From a checkpoint of a small image classifier.
Model: 4.99M parameters, 32-pixel images, layers 8, norm layernorm, activation gelu_tanh.
Training: soap at rate 0.0034, 29800 steps, batches of 512, held-out accuracy 83%.
Data: trained on drawn small creatures on textured ground, 101725 training examples, 150.0 epochs.
Rows from block 4 of a small image classifier, named by matrix and row number. Rows with one number belong to one neuron. Each number is 500 + 40 x the weight over its row's rms, rounded and kept within 0 to 999. All counts start at 0. Numbers have three digits each. After the name is the row's rms in percent of the matrix's.
After each neuron's rows are labels from the 100 images, of 14848, where the neuron reaches its highest value: "strongest on" is what is common among them. Only what is clearly more common there than usual is listed. The data: drawn small creatures on textured ground. In brackets: how many of the 100.
# fc1: MLP up (model.blocks.4.mlp.fc1.weight, 1024x256), inputs 192-255
# fc2: MLP down (model.blocks.4.mlp.fc2.weight, 256x1024, transposed), outputs 192-255

fc1.47 095:525471553545465509479438452507482510424472457486469481491438534487480573500494518504420498468566527569492471528559539487408493481554507507483466482448518469515478472499466481474419550478452447
fc2.47 096:533524506529507564461527503506499507534545486527471510556490532489458525503505513467487460470526471428481469614493508548512445508540449556528470539562451554548475555527510541543478394520496522
strongest on: large (62); snail (51)

fc1.160 109:481494450545441545465536479511473465511489497463512542548494491474506479481481478516515505506526535480515476514523545512571418481483507515452472528495530534495521460554545470498474526573443490
fc2.160 111:606526475490520417554475505462588559483481436585532488485490540513568480483503477434516530551505449500499522524512498476537490457509454537508592505484502520549580435504549550396505533469503467
strongest on: starfish (52); dragonfly (41); teal (36)

fc1.613 088:478493443451534503477473439468536509448512571555463505507571446466501509500559484595481436474539493502393461434538470504451580587415537505427451513488488496512531586511419501528530535525500444
fc2.613 091:509496565518522531605500536533435553534530503578512529576481457458450534513474460507467539503400428528558519470508538499580449449523466504490531430529458487434523537413461461452479460522500448
strongest on: small (68); black (62); starfish (27)

fc1.683 098:543500496497588451545520532518488496477446435486556463562481490478493503519504447515534535469479417440490512527430524434427545505512451498551602467597466512462491430493494461475549560418499433
fc2.683 093:533452513530482459421518485563481471514491534537452527449452491486511518468566437480488477405512472511552501522572495637479521500579514526436420561459551520542505514527505535495474424551579498
strongest on: caterpillar (59); brown (36)

fc1.236 099:540473485462490527532585493555475463533464538486523488504472491545496529612491509445409500527462496474485491451505536490520540514539535525530462544516517569527395513460510503518540462472443534
fc2.236 093:501601434515482445526512589508479532550505490456515533527524517420519497510469420536561470467479533575559495434473500516480487446352506508517520522477541528443539488464448497455463584508621481
strongest on: caterpillar (32)

fc1.700 095:524469546457466479523445546534528569460450524580473512497444493540422522467519511506458515504519520474561407518530519535449476512583478468498495586484586490458454465489476481491428508502509464
fc2.700 092:530454475495457571445554544543426531501552457521521463531541532506475498448515504462467513432561484463474484546489501606521437416506498570484523506485442484552474496481500462519495410509422503
strongest on: white (40)

fc1.73 102:422502526557451492536430469493477495525532516452463564532593490472423501457481509478484534466533520534568510560530521474471505472539540502492546492461535477463460543464523542512496482524423465
fc2.73 100:497481520480569460501500512560535493451471524454449626483461538455449519463489491428510562447489535522519458493422530494516534507478473463462446509401524516560470453554405515437523473457497538
strongest on: caterpillar (37); jellyfish (25)

fc1.137 101:560488507437484508520511455444546581513516588567538490569500505550455481488481509402448477496451516545532583461500469490510473506496492548567429481520493481528530522552512433488514458559461555
fc2.137 101:412503499444502442543540535533524462453532479513499543451524467491553511516470495488481519547452547461476528461471507540562487462481530477522555482457551531509534503439536541446529460543503432
strongest on: caterpillar (78); white (25)

fc1.155 101:500453453428489521457571468495522478522461540461498528550468541483483475466551559588526502503528529523531472528448481474533461532541534465496467436460442509543589462469424505487500461473509495
fc2.155 097:435489514486512522493513597497545480500495512500479501424477503534463470439551508475482498540450481604455512473539457561439552535536472507534460539460508540508479442565491463510499517490459519
strongest on: starfish (45)

fc1.214 090:462538439495527486486458495449551574490447504540474532532582489425491500536515480587590468476519514426543436518448503474492496560513511514548526523510580465531555514450460479505519421530481532
fc2.214 096:459559534562500498465520430464519482521511551500505458595432503456493541488485495564482570513510507524508610450530521529568531493514536584460542437486494459491488533485523428421399476513513513
strongest on: caterpillar (46); black (31)

fc1.63 107:544521528560515493419537560601462508552449466440505596527484521507501501511535516480496492538561532500495486428449604489532496497502491545498499542501473472489526530669455507490424495532534556
fc2.63 110:429491445457491487603492479415529508476501529500503410466516474544479484524529492511506491422442454504557532505524438521491487477466490532502515485464510496553456509377534505512592471490462489
strongest on: caterpillar (64); yellow (31)

fc1.730 093:566479511461450452512532549554437529553598511467518514532512547491493580562474505471406551554445564434461442484492510491501438504513509483483471518544503520476449506512484529473651440524546483
fc2.730 091:507500465475519485528521489507490413447424490493490425552508521425459439503496410536572507454514456502509530507490490504488542484493484575432519470486532483462569522466497522517475516486567519
strongest on: white (47); starfish (28)

fc1.141 101:531539505504474453536486542534498466597487527481511520475516549449497483555537504520443419458556504522502510552459551537477527481477477582592505528547466513481490481446472501519480480492553496
fc2.141 093:463495532508540570486613526537478520463465513541527528470545476508513482526548477546547555405467459481507473457437579582562509531552456469507511409527536521570512479533459540508506515514551442
strongest on: small (69); starfish (43); crab (33)

fc1.740 099:471503463471509483545472527446473493537474476459535492509499492488540514519511484492487449515522484426449575493440448540430498555539539491468578485568511485457467523439514498556571546498494461
fc2.740 094:561544521534501461509560496462506459451463514546516419513641526543434613530506459441494522485489510530529477517565528462571500537488439503416438469454493519488518507544563453453438423455520516
strongest on: caterpillar (38); beetle (31)

fc1.502 101:555484513497460448480502352491461448486504498572507480475492531481424452575503486498502456490510506534427482536433489482541502416546527591521474529604465495471510466465520523459504479490468448
fc2.502 100:490480539416549412525438553450514460451494481507466523505453530482511520491497515494480510521533596498451415501536484473521419519493512482447492489559516530573487526496490437485477475541506434
strongest on: starfish (38); dragonfly (28)

fc1.204 092:541439515508473491545513444493459547509513461560444450474521564514482489520554432482492520426457461467496508472424568517539458502471534517556442566491393497481483471566448530506507511513485519
fc2.204 089:452555431462527533501451536489497541523440490622490497503466487438536531546490516441577550451583484506490478457498475428485460526512511579481544470591501503522503550470543508489529491555489479
strongest on: white (44); butterfly (35)